Weights of a small audio captioner: waveform 16khz input.
Rows from block 2 of the text decoder of a small audio captioner, named by matrix and row number. Rows with one number belong to one neuron. Each number is 128 + 24 x the weight over its row's rms, rounded and kept within 0 to 255. All counts start at 0. Numbers have three digits each. After the name is the row's rms in percent of the matrix's.
Before each neuron's rows are labels from the 100 texts, of 14976, where the neuron reaches its highest value: "tokens" is the input token at the peak. Only what is clearly more common there than usual is listed. The data: drum patterns on synthesised drum kits.
# fc1: MLP up (decoder.blocks.2.mlp.fc1.weight, 768x256), inputs 172-255
# fc2: MLP down (decoder.blocks.2.mlp.fc2.weight, 256x768, transposed), outputs 172-255

tokens: "o"
fc1.322 118:143114122161149133150098099090149133123155150108197113145104115179156099116143104121137153121135127102135138130122141117092114120123121102140148129123181145069143119154106131128128146086160139149131142122168089141137113118102144096127164105116079110153
fc2.322 072:144122114116115109167162118123131138145120118142059093120116132165098124131118143136107143158106113134147099095092114116157127116097104132131103140129149131087129156082153096121172125115118157145112122168157148131128147121148107168156158143114113129111

tokens: "m"; "n"
fc1.59 095:131101155140098095082181141154139155138108075141140186141106118139126167184115162153124106126137143144079143107122112097119091131155122090132149126170085151155150139135111129128125118101098105121124113131135138110121106121119127167100159104133138121121
fc2.59 114:142141121143171121107133131122178114091125157123109115129128172133171129091144129104096143099112144121111121151105139081124136075130127129122119119111159125115109115117128176144117136120117144138118148113145155123142132136136149082135129145142139143155

tokens: "n"
fc1.447 123:099115130114147093142135121132107087085112145112098109136149158126147171152143066147156099097112078121120152130115129131091128117133149136160119120122126143145158138096147125132129143134148082116148168099129126126164141139145108092120135160060136125145
fc2.447 111:121105146068143103162139146092127126162103106142117157146157120108125138146091095111140103101129141146124153180107119139106121140112152095141091121141145118086104132098169117139178149108131106151125111157111097194152200124151124126138081135088150164128

tokens: "p"; "m"
fc1.286 101:164104118142110127100124145095118173132162101153143097139157147135133086162081115169152120123118131102130084103122155121151126166143156120131138097128124138118188148161148189141123069137158153090121134117073107107131149122139152091131144132180109162102
fc2.286 087:132119168137178100138161148151120132170055139100137150128129158126113088127122160127179082119146121145137174170132152134117125122100152124143141133133143132067162120114134115150137117149120150098113113143144161104128130142118128131135061185134120140115

tokens: "s"
fc1.675 094:146119132122115128104154117114148168126131120116113113117093155106121127099144158106117168094115092128140119118132171114136068138116163141139138110129110164109110142094113111112148117130146140130126067151106119141133129174138118134136142126148134163094
fc2.675 082:115121132158142103145106117175135105151135083102103136106167145108113109126142134156161163131135081149157139137131138079118154118124148151099109127138154083115147147075101138122097090134133133140135160127139124149142084137113116122102141084151116128152

tokens: "1"
fc1.272 101:101119129112104087092180128126135130132152102082144118118131108135103108083138138173160126120144151141129169115117104147133119109130113106173154145130131135099172105111126169123143110119089150187121119158103118134139147161146115131151122150093118138114
fc2.272 100:155132158142105175083124160153139143133142133163145137130153130126088108140136153100129128160118150139157131141115109143135119145144154121108108130103140120135141160152132114138139106134064101107123102133109120153112107112150115166141147098092162128128

tokens: "p"
fc1.102 107:120155112134132134133172152100122174122188136148153139115119117136101145141151145134113132140147142115132144124105127111109120114163150091138161092119083118086131124095112117116120102144111114162147147155126162105138117126111145077116111172116117153114
fc2.102 087:135163112119143140164085117133148080136165103091139151169164101107137159091141131123065109147150084135092109098124112148120155132110160129124128097142130135126139141091131103142133164152148099134094129129120123107089115154133151136153146137138118080186

tokens: "u"
fc1.26 102:162123141169133145133155158112119155100129113114121128106131102124132107125083162152124145125115073145119107116122172115059148089175116171132127116121121146088125131215150073094137133119123107140121121117162116105177167195102167130160127143096105127090
fc2.26 093:155131125119094158146161105131108148134077149123095153110113082127072161127135120146138121145132128124154108151137197138144147134073116142124143095100117139135141151097147110160176146138165121163100135114095111102127109104151149121122154114123099112175

tokens: "l"
fc1.235 105:156159132167166147057101108164122119123112137119166094146145123135154137108078157114150159139150116129123120133102104141125161118153091161154155114142106110115124128112126144123152156110106091083116158137134157109129151108107130109140103142132137157124
fc2.235 146:109141089107135127097113128131134135189143129167134154142160114129106181134150153150101113150117111145111120127200117147147112104088125093124120161103109101121106154139166110188139136137092103162124115119110089105119135123149146139102147145131174141155

tokens: "l"; "t"
fc1.347 079:142098099130120141156138126163144105053170139100128129132097120124106130154139144097146124180147084121134107135093138084132120127085145121124146130131114132169131132142167105151160113153100115105133144139131137127128123124161118095140121117076121144110
fc2.347 128:096102166134150138091128135149138120149152109136141177153130154120132135142169120158132110130070086155156140127148091161106135115150110141133101125101113132160129127131106112086161142143168127142143146083153110113158137129122135166109135146172108125136

tokens: "a"
fc1.373 091:120086116139109104142137079146098137164121133131131138114118117110119153153118119127116136125129148140144124091121119136076111141125129132160166140137123130138181120102147150102139110164134155058108117134140082153138126086180139142189154106160140159150
fc2.373 065:120123126154116142148088135140121126154152143110142167152098147139139099114058139097091177123126157127127120094123103117131173148114147134146110135120104140105108111112116103140171152111118171164152120106097132142127125080130131101119150132103152122130

tokens: "i"
fc1.18 092:118170136118133123136131090143098128111134097098102087115136123149140128128159105140143129135151097170145129143190147122129123137126143154112143093168106161169146101109161100091184119126156113143113104146131128171121131141125117132101174111135150172148
fc2.18 165:139104086121123109108104143148127106118105156114168134124171139137077160132132151134153130139182164071085158142092157106114118074107106122112123105131114111123074111139121170138105124119142136129106088143109166127126136107096145150139067184098161107131

tokens: "i"
fc1.526 105:123104119133130129081135161126127123116150139104123144131146102132143151135118122178133111152069112158153162123155144093117166108141114091129122111102158143105097113138132090141128143132125199152167178119181162073060089149101169131134141141133122109129
fc2.526 074:154116143149127130167102127114114146128131104135108139094087138138119139111120064120154101121160119106109117155071203139165125096146113095120119102138112119159122188130178166140113120094101107109108106120109141130137110108143143145118092099118143127118

tokens: "s"
fc1.290 090:180131140136082127137115088124095148148111126115128119134106167142126084123163083125115117078179135101141136170159157123138106136102107095131155166133103118125128142182152128143081158151122176103153109104103086105152101165150101125111152138095135166114
fc2.290 087:138117112169155137137135155119118100166141116130097152093130154128128099115133171135140131157165104152113116142137151093093082083110112188139099093143154167106113162134132090091120090109089137079128084122085083130104109178147099150130110110114102132131

tokens: "o"
fc1.754 090:117112107118127107112155128098121153126073130085115145110140138104108096158161158140079108131139150147126128100119111129134127110149168106126129135109143147140172070107112127099107148136129146171133108133125147150150159155150141119133094173165182127101
fc2.754 045:109086158104158163102143116091080132082114116163140092136147088122158169106108093147141119121095118197116137110092148151122140134130123131120141102122106116154095109147070134145090109096131095173103132122146133141108102136136122101156142155140160134122

tokens: "o"
fc1.711 088:080108107124144117122160137104129128078075132113128115129136085145133153177137115167093120119081174166141135120090098123107109108115126121134145109093101150178151132126096111181119138174128165138116111097134137137147162159094128089153171150133142148140
fc2.711 075:095105151087144107078131153064093131090114142119156114140141113127154123168158139141108128150124138122115135120114115132122145100085107118138135141151099150128157135142106136168135162129157155139120137129108138137146125125126108124166142135148140103109

tokens: "h"
fc1.749 098:145168084141137118127164083150124113123123155109142133110164136125142112115163129117129140143175104140095118112119135133142053144092127165117104150123181151129115103130144154108138129146128152114127097162098113121146138086112108130091119143147168130087
fc2.749 086:129063129119106150145115138117116140097145121157107094120154126118134148169114095169133161110106119169136166111125163112149156162135165128122162121148150156154150175123151104114144139135157092151102108135136131108131123101154145101120109119141121180131

tokens: "1"
fc1.227 083:112104101161101142159138118140095121148116096073060108143139115125120140134114152144097087148146140147144103114124144107143114125123130111114167099150138090152123093087142133164133097162105165100145168107165124132133120146171146121109112117122161140115
fc2.227 102:147091116112109104136150097123083122118105145118161140166109136097102136147124119071121132091152125098133141154139135144153129149099178100122184114114138128155188113136153123098149185146104092141118113140135129135096146140103099150139124125134088119131

tokens: "h"; "g"
fc1.678 090:113107129115114121135161139111123154110113140113138115158156142100082107150110112134083115132128160143071103142177135139141164139110107104068144093092168136094105143118099111181108126175166107195112105112117120130111087148117125145115093113137118106114
fc2.678 084:106123135126155092145106120143129132154100138108105119120145163131149127111154092151152146135159134074160129141134113136097121130115140113121199137149080158091119116116149083113167090088111152120135132132112128127157178126122104139082119161095141194126

tokens: "a"
fc1.74 095:119120117148134114136130139120128114112148102142122138138115124157088179122095121152098129130123126111151135125142180107131174146174120108157130138105186150137135134103120185128163165110154085119098112127156093114151056132131108139120109150160102192074
fc2.74 131:119137131121152138117110161181132133145084120107155105120153104163124094146118133127130136093147103073129144143090123125108145119090112150100104138120083151105136109141078157142156149076139145145109140182131172164104119170082122155144146131136122126147

tokens: "e"; "p"
fc1.646 102:100139110099152158145112149108081132109114156148135156127139168125123111103091129125156103163143129145129125094119141186188110178131154119131157139126127134112128122099149120130165136166111144156141099106130132139131118091090131105118155111154121127144
fc2.646 089:132128107122163141125165132172158129180152101170136128134168123111119163138109168111083154119080151149129147112123105154127124169112114125155078165113151161076166128123155163096141095124134134132087109113097126110136134156133112151140134133124150139137

tokens: "a"
fc1.367 091:090136174117115121111154121197141117146148117133151103129138122094106153150151076122081062150105139091133113150126113120137135136136095115111144133118129176123097156122114132181093128139117153150131137107163134135158113148142109104085142096132112124087
fc2.367 082:116090097173133111167127176103137092154124125125135155076107130157127101146104157139137175134126110144149145156121121153143104111152135087150128163161141120083163133103130129108115124132116146080128149150120147146109119083109083153136126168127128161120

tokens: "r"
fc1.239 084:157095089120164099166149126165102106130136131122101109119167096126119101159188146101133128112164132144136114124139104100142109147170114106100163094109143109148131111126150109153110125104144135119105134118090138109161151125152164132145099111070112142156
fc2.239 138:104134145150116118139103161119188155117122124127119166133122153146138135119142132132148126112085148118129132138124124138149146113159151166116149096117112164132127192155088157104137118105117103103154134118138146088131112108130130122114149149153120134137

tokens: "u"
fc1.157 079:145125118096140117097136101138111165115093137142137098112116175121122070140103108153095168135089131114125106146124154136125131141114124139120121110123155110124168125114150115133114142136105145138163127095133116123121148102121117093128115134140135147122
fc2.157 075:139138139123139147126127111141139114149102143113111154099188120135138133122155131135148178133175155157114143117132142142167185095115097140125123170155095111113127095168103110152117135076123125130131117100127153139120183134111142114136134143112144065131

tokens: "s"
fc1.542 093:149139083131122122132121128116112135093088127092147086114129131128150099127138121118130162157153129111166153136116122128096121069151117111071145149124151107179128104108146153156124139101151076142109132128132129158165134107097135095121125108149123155170
fc2.542 086:110104137087135129091129148098092139110142103111111124169120163123169143134159101141148142095129182150123120124138116162129106108153118129113154149132163111109114098129131108093139154131120118122108106107096153135164125142125169136101111139143152116115

tokens: "l"
fc1.345 093:144152145141131144140172125163152084093104084105139158127144108145109160114119134111136123128142178159091139149120079128132119113146108158074130106089143105067121125159113137118100123143094142119094139128146118133108117146137143150110129111109129119127
fc2.345 105:113125132130115124131145112085111130122165145116110103177123143124113102166108114108117097110106122114118119094140123098131132155146169127102174109111099175114126135106138105170181084117141143114152153111111146118149156116132113130118125116101139171129

tokens: "q"
fc1.80 092:129105131138153126140119144117152093153141137126128140147139131149153147155139136112154100117106166167117137117140119118154139117138129130125140150136075120147136151117120132126172100108134115088077136170151098168127142115146075090149114111151139168154
fc2.80 027:147122087096092096112151125095111136135128127148121117119094125146133093134144126139103138184151173085092136131155148114137147142129100114140122103152154096114105125123099114111119159144148118109175160114135124159131142160118128141112133128170092082119

tokens: " "; "m"
fc1.329 101:153131112159113158165080123106107146098126070124120166169114126130145128162119153089096132132122153127115075104097148118112110119142171148130119117104109115141148127090136090096121117101133108119124111151110143134137142095095136147177130109105141138109
fc2.329 089:094123174140100158086117114128131130122129123133153135114151090123134092144117130125093097130132125142110146098192126123158118108131140103162148089128181160152110158129139129085123155148136146102118148132164171108133111100118107131141131114139155118157

tokens: "s"
fc1.162 088:149144116121116103099128111078131178149158124143124069159074138154126113118138169091116140097166128104122128172093149122143092110117110138112096103126140185148121146094137120128094123132119132129094120108123105149139116163113106130091155117130139149113
fc2.162 095:144142157123062146132146145113115152144141140118102116112139131136145108157096127121190177107131122140171108122127173137150123105109102115145142106147137128147126140126133140144126096123164111129111117110143124207167127116094096126126105084131145180124

tokens: "-"
fc1.501 102:132147102086135138098143154105095138110111142100096138107129143145108116145121125113154163141151092144138109075147120161134172104140101122118119123148144107145125142147117119094134149094113164156126106140092119161129126139154113115080102130156107102089
fc2.501 110:091099117185179121170134166147142106172117145120139110080151149135091139161128129112143132118136075146123116153126148116132106129101161154124099129141145119069101114098115153133121141130129128140107109111110084123154150118119164123114123117140184097124

tokens: "u"
fc1.330 093:131151077150154087105141127145123180139139131164118062093130141141120144169112125138119165140110119098090142127148144138116127124150154104151110096116159126153155133126112092157133092158116167089128175127106127127139132125113105080080102092133165158135
fc2.330 099:142108149131109122179127132126165121153093134108095129192118168143115116080179130084136115153130135068142093112075085128154184163150065079085139106129144103109115108129146089111128119095107137128134121111175167103159133092155125139138165148134122062105

tokens: "t"
fc1.57 100:157163159128121142112168131137084128110138125092058102120104142126134116132147131147155173136146174138128162134149150075105151101098145161087144136125159140164099155130142131099112119107078131129114151102109083142141139168109108125094141104125138120138
fc2.57 065:129152098120131136140119103162128152172116107113120139124117107172094116132143149104138128112136108134119154146129145070107148092158146108145113132137102068082145112089135098138106135100126109131099118147129120160159129116143131108129146107146159153083

tokens: "l"
fc1.299 112:116114156147158154125111092140107133096113096102130125161087110135119125212090110158103154125132123111153146091125176093166089121168109138134129160184105113101084116157104129117146087132163150132118119117139114094155135120143133157143117140111143155131
fc2.299 084:134128131131168119122108140133138104141135114105120119132136144141156089135114156172167086166114159092091120132137152128113062123125117126174096106125101141128116122148176106154119148130098097130147137125108125132144103139165116102121122131151100070089

tokens: " "
fc1.242 149:126092124089159139087190146100130123104089106093126110122146147145120143167170121160135099131098126168112118104123107142139098095115145113130168156094087124158171103150108138110143090154135120113113131105139115148151191158149129103157133167147164130104
fc2.242 190:118117120123129110108114132080092124106102149144186078143144121123152137154139106156098116140110143171095141093108145149149117072091131123137140150134083132119164126142081093135157157133139129127112129108123135153166132162156114140171159114138161134111

tokens: "l"
fc1.755 094:170168090116135148121100128114114135121162137129144164152120165090097129107143115135162143153168104124132165099124116152112143140129143131057114124141120117131094132154143111135095117150168103133107166151135120115197124111086129151090123110151133135114
fc2.755 085:127108147128123132091148102134128095099170113124097137124130112089127114106168094099117134164144136131097138136122134106103106139135140130110133116111135124127130065110160103094116089126100123137101112125115180107102163139108095127112116139141159128129

tokens: "m"
fc1.123 121:116120138130094116090176088112100138106117129117113138140152150146117138142089132129124127128161159179111147138078139121155183118160097140150156157149149121172119164132191117134084142096099118123137118131137136134162132120139130157112146092131123132154
fc2.123 114:158114117118133122099155126111131139135108102158143098141126113081119149131132149166105124107134111142166095099159130153107093139119109124077126163086149140156156141058103108131126088121121136131087155116137167138133138118157117124116124151161098179120

tokens: "s"
fc1.647 099:126147128173100144110154122112064159149128105100126115099113149145087103124180144117127171119145138107132126146158164118135092132120109156124126135156113122155088124119127145101094119129118108125134083148106090146119135205149111148113181115147101126121
fc2.647 106:157163110108126130135098175139117160153145147098089143113132144173138112128111142132163145129130144086180106083114140066128122125126138124125133131174153106150125117114142110161140142159143127147080120073082090140144140143148093142115129124151160131085

tokens: "t"
fc1.364 084:169087109102114167136148126133146199107108140130107124132120125164099090101138140119140096180112128140112138144112107096144132095154160092116105103148142086144076176117134161127125116186135114156151115149132117169117127142142117140142113078088104147128
fc2.364 053:135145107126122125105117144123127074136131122113160088114089138110178104164135087114080155097117118130153137101120133139084099099117098163148070138181151182135137083112116114150129121091147148160137117135136102120132123165108124156103119177092135106095

tokens: "n"
fc1.629 088:135118118154148125105149147161141117109109138148111136136115108097131144115134158100098133127127102135141083081139136169099095139092132082126109093119110109110103167137109115123139137112133142150155107097152091136113126148107143123122116150105139147143
fc2.629 107:142127137091093141114158082137092108108134147154130125109146088115107094149100147092140136116110120182112125087216160108148117148122119092132129188125132131136156104164156151113072116125105108127133139145136133133138086142114149127083146071121148131174

tokens: "a"
fc1.221 103:132100121139124130112112127148168166099111114110159132164166127124123154133140155139108125116138125129142109142163136142148108099164116084172159167126099178148098121119118163099120137087115096158103131120175135134117138115119127113121123112131139128162
fc2.221 116:143158143116095113085112102148108104102109147128137094146152078122109092167092143095122127101137140080149152115138119139152116130170142116134129129174134122175094090104116141148118115129160123122099114150127144183097165103149162147108184093134120107149

tokens: "o"
fc1.476 108:109115112150119145134099142111106143105166143085137087088098142121107141109122116122112138144113128169073101113109134125135141179181166137155059130116192116139107129146087129174150194155094141129126124101140079107142133129133110138121142148149156126080
fc2.476 098:120088122120134168146134135137125133101120110134170124133120116155109116134124107184102165116120148164140117116150146134157120126097105158121122120148164093112117184134161072114131180134155107089149162132117112137139121125136139159128140145117125147114

tokens: "u"
fc1.315 111:142139128075128125119120098142120162134188148154153116097127123091136096113148108098151124142102091100133139166092112147114126134147124128146122118129147135142129140167171107134128117147150090165078138094140122113155115149112106112104143119114110214124
fc2.315 085:122131141172114101159118130150153065114098129116120146120124166134102086124131101117108164117080105102125095085130110090149127134103135102129140111145146098109121093075128101122163128113084134111132124097123138128125091105117122158134136149157116105136

tokens: "m"; "t"; "w"; "a"
fc1.645 083:147126146118144128099111125146084125141143143117144124125097146105139113093134125153125136141121113092151112187168105103082145113159122122168093111130121135121127159116122116108182134145096149106135119120168084144107146149147118135156157133137187114105
fc2.645 100:111126143110108140129117110085136126120121142147139165107137141149108152129141104129105161112186157129151144140146103146158133098128091110140194173126154142095137133128162131077097074103102158118126129108113158120120140085116156131145131140103136133124

tokens: "s"
fc1.650 104:176133077158139117111159128141120168092108117093162118146135139128102155157096150142121128124124149131148108128132119161122116065138129116129139179130113153137150107103125171136118113090188092138126143147178138182163148132091123124098152144149139116161
fc2.650 113:099123126119139110105139133118139112086074163125155148151130128094161128143121136101116164151115158112106102128165104152152112119157134099133154129121136145172091152119078138105156144091131101150152079096126157143121140135110166135111121105142105118140

tokens: "1"; "h"; "m"
fc1.56 088:180135124146141134131129095093154153142138073126091122145117159117140164125120120085131128130132142127115124164129138109087169132145112135069103180143136136098123104175153108117145129114105131130134100147098102158143126096146152117126155148083135155112
fc2.56 075:093117101129059105094125088143099125142152123142134135140117150114147162145104147152086125147082110190115104153127089174147128120074103147115145116097140149108150186094145090102155136103154153114113147134159123140103161107105137124103116120139151118122

tokens: "m"
fc1.634 120:129133109163124120136139087102084175142135135112134128126136147148111118106079176122138082130140142154121133161103103183134155139112125095133131077170110112109113183149156129146101104127149082147112115195157130153155155126127140143132120144172092140120
fc2.634 100:126152173133086116110114136159095118132158106151150109105082116132124176135128088124168116060140105143111146137092164119156077092151127110134165077125146145164135191124156173167127151142111135103123099143145159172101125123142134121147142103126167143146

tokens: "b"; "f"
fc1.415 099:121115099126118115159128127122114070140107123132132115109130116124186123166106089131106197141154142138170131118105150138098107125116143121140105136123115115134126141100141123104106102139184150104076131159173149143167114159125168160131161079155133145104
fc2.415 097:119146117138112149132100150132166121119152109102124118163127177153094149163116115132126069107122113123165131168133128121149159137161085143115126133123140120124175117108095141105116153123108107154112105139098140068134050113180096146143164136153101112115

tokens: "m"
fc1.33 094:166108109138094125131120157140166149129134145138150100156130129160131102108130077108137090140133105104115106112112140156125126136167104098102116100137129150136111155168172149134137130151111121134142142149114152107134118136137114127092119120120146129137
fc2.33 039:092071125122131119153104139133136082167124133121127175119101111107148152135151142133123116115094039121119130095137141133113109093141132136096135112178130128121137108105141124164117133109125151128134122164158131173124090130137117108164170115135149136149

tokens: "r"; "c"
fc1.220 082:145095079150082133123114122119137164141096149141104159114181100155145132153152104124168091069108118118104178164140142166136139141149164141131100136098108122084111104114133088169137084089157160141163138165107132155109116119137140103124100175127101093131
fc2.220 091:102142182093134146130113134118144098149161099112155188135105130126120130137127124156106140126119182104133121139105152093149117122123081149085144143183145164177120150092156140098153155136095116152109111106113156130133144110148161127136127078129156110142

tokens: "o"
fc1.161 078:108079097178127126093144143094136167132140152108152124107184136083108156143122126140112132112122165106152099142137132121101094111154138148161120131164173141099151143108116142108105100130121072117119140091129122093108132099132083154128105107100102128125
fc2.161 058:122140188124127123177132189164139122156118150097095105133131109133130130136085112152139141095156122135088124116093160113112126109097107150148121123095132171134134143186099159150130138096174183131142149156113123159099114149102101146144140130125167123129

tokens: "t"
fc1.520 093:103114126156108137138121090131117157092145148130137132096164142090187117140131093142123117157134118146137088153137118145151100161103129173120140123128131117093106094162150111135180153150118132185114098085129112114153134100163073094084116099129147196120
fc2.520 090:113136098122074156094122150156109096075127121142143164127121119130115136132152119093141180157124118150117176143146172110099168152142113099101082082135119140100087149109121130091134108114128122107124093168132098122082127106174142115187138161108144128115

tokens: "1"; "9"
fc1.116 093:171123116129118175154139104145166143180091122118120147127157135114117140112112102072131168158155107098127128150103154137143113160131154134126116141102158153115129163179122078135147133121147150125103148086101090158104152141083127150148112093081148170123
fc2.116 110:129149111135096133135143142107124082104100123063089142111156126137124122183092145116082086157123123145146117094113134140111126125140118157143146122120102134134143095122111058124162149109090125134150124097141142166127131136123134131144131120119128089188

tokens: "-"
fc1.19 128:151167081093128144129142156136111129139117112102116150106122126206114114160098180082130128115142108093108112117202113106130170104146074105132145119140116123152146134129140106107141141086120114102111146120123162136150120102154127104108112119139088139117
fc2.19 148:142117101137140154145127144105100109147111137116099124121144130140110127158154142105115156121132076159140129119145135133129096113118134159125116134162158132098098122137124127113119139117135147143103100132074090158133124121153117119119131115140120111134

tokens: "o"
fc1.320 114:128123114093095131096129115118133170137110158131159121136149150112125148152131101124129115137119135131194129107106136101102109101123131101161137131101169096132138149123140137123129127114122159084113163154153116100156131147132130113150139122103135132117
fc2.320 066:110165171150129128125118112141145128133135144077121127137144169130138094110171124133140128124140122138134112126137189115106090144097120153112106124164131155101136114095113149136112152164104155129172129120136141105145123136090105145121104138152138129153

tokens: "m"
fc1.321 092:151149164128140134147139095127123144158097137115094082140141112124151160138127081089140127071110112093149085089118153134139080087132135187110102138126118174136073141098103119129092156149140158076134144164113114106134117137138138163118102168156096100132
fc2.321 119:130163115147112151129078109141117089140147123156132162100115154155101100148158125159104112139116173136150123159102143147130127154124160149102132134128131072131156134120115149124108139108094130151134090154151110136122058152130155123171154162119107146142

tokens: "r"; "p"
fc1.653 097:116142122144092144148090156154146131116099127149111127164109132115116131110121118130161144128140098086145153144158139095145144105153133117100096137094118158152105106153130130112135114154117112154095123102114180143113111125169147102135121198137146103142
fc2.653 130:134130120108109112192200105110124135145125126130143166088116142126132128127147091144114110134055143152149081094089111128128111112164140160137165138152145113131171145093129129142149148157136138095152168125135105104126106126108130148163122103108150123127

tokens: "l"; "e"; "r"; "k"
fc1.228 083:175125134123151117135117133095088121151124129119136137133135115109144115145199139144120080137139124133150097133100150126048132153103112131141119089147128139093134124152101096112119091118132139095120131104138137150136160102144141087145132089132109144114
fc2.228 112:172129165090100120108124093188173183129137120095114135092112172156131166145097113121118157137098110103144128133126099111130136098104129135122150111121135102149080138104120103141140099167100125137104134103142135158167131116128117139099125151162093104122

tokens: "a"
fc1.274 091:149124134136140132093150167136115125106129124127118119169155108096123132144141105146132131102127122125121134124158126094115169153114108169118163150109167145162116122097112118138144128094119133122124163140136111136162096119186110141099121143104149119150
fc2.274 060:123105112141111154145153106142127136114078125107125125111148124174136147149135153165136128104147088145127136129116154176138126131142124113135126105089097116132132093132133107106173134163138179156114104097121141044155120128086085095120103150131108099087

tokens: "t"
fc1.455 173:106095130116107142157159099115203135098125130088107112150094138149097123094109111183130152133161125167127139111125076143154078157118103106170140123120083092132144104095124112165144144112113141138138106186118115134142156131111117157122137095159139130191
fc2.455 087:111121127111106175154133130143161140083104139113139097141082147137123117096143108135127133146100149131102144126112110123152068123122133096190152130141071117108176161123122119112131132120111119137121096166130121141140139116110104175128138103153131129148

tokens: "i"
fc1.182 112:136133125115146114103120151122124102143131091138136123067187105159117111106053140175137146106148136110101115120123154150098152139145134109155109112101076134133116093117103143110110157135117150149142135074125151119114129139127151139148088146138100151120
fc2.182 089:125109157098145110135124096137095139110144176125145153140163144135103104148152131107123132140103131143135109118082165141139093195123122119149116099116091146185066132124143066109089129154133136106100133106129159138094115156132163134125143125109181091126

tokens: "s"
fc1.649 094:148086119133117122153122154118127138145115123173097137106154142100109068110142115140193150147117088086141144135128101114141107125120124128128139098113111093145131130092132120117134107132153107128135120097147079164126140146143144147125116120104133099096
fc2.649 085:116132145100105115139079108124126095141156184113123122151138149113190147153108144095114110128140157098075136141138150156157120188149125135133077165077149118117141073147108139142158199093101100096124151148132119107180105129137122138121128124156131118174

tokens: "q"
fc1.298 090:109116155141129141132130098111146128091127102153115149115097085114179083125114108176104139140108118149141094111134130164136147145133123155124140117144129067113126134114126130165126099112167101150093131130082161117187138156114119120132157138109164138155
fc2.298 052:089148113139131136158097147119116104152124124057100135115133128111143172143130105110166138111110113143115104131173099098126116128128102103064188108141133145146127199146125116093109150102124146126107115124128118120168159095159109142134094186143139159101

tokens: "e"; "c"
fc1.398 078:164115060141135113083163133171145141084135147080113156100176144151117120168117134101138139134156155109104142123131141157121121136110155096122148116081099112128173101089142155165142164109129096112172136121159126139173135122102154162110136076125121159107
fc2.398 077:133143158140112128156131101141109117109142099118154117183112123102132109156089121143090125144135148130133134157164166104150109155117135144117119161139123157151121146121135116124128101132118124133125136131114151181065124102119188056144138116113146084161

tokens: "p"; "l"
fc1.572 084:115122073097159139106119157148157115092134145132117111145123100133131128138136131147143103093128145128112126113099119152128138116148148111127108109139130177114165112163103086139109118139107109094137119136138138137166070145126124125147157119141136108143
fc2.572 101:156094181125105161154128152078111134117147118108087137143130142108088143098110117146131089104108119110173099136130100147156103093150124121142182105095133135111134154100083130106111150122092146125131134129127136129133117097130128143102108095095138176145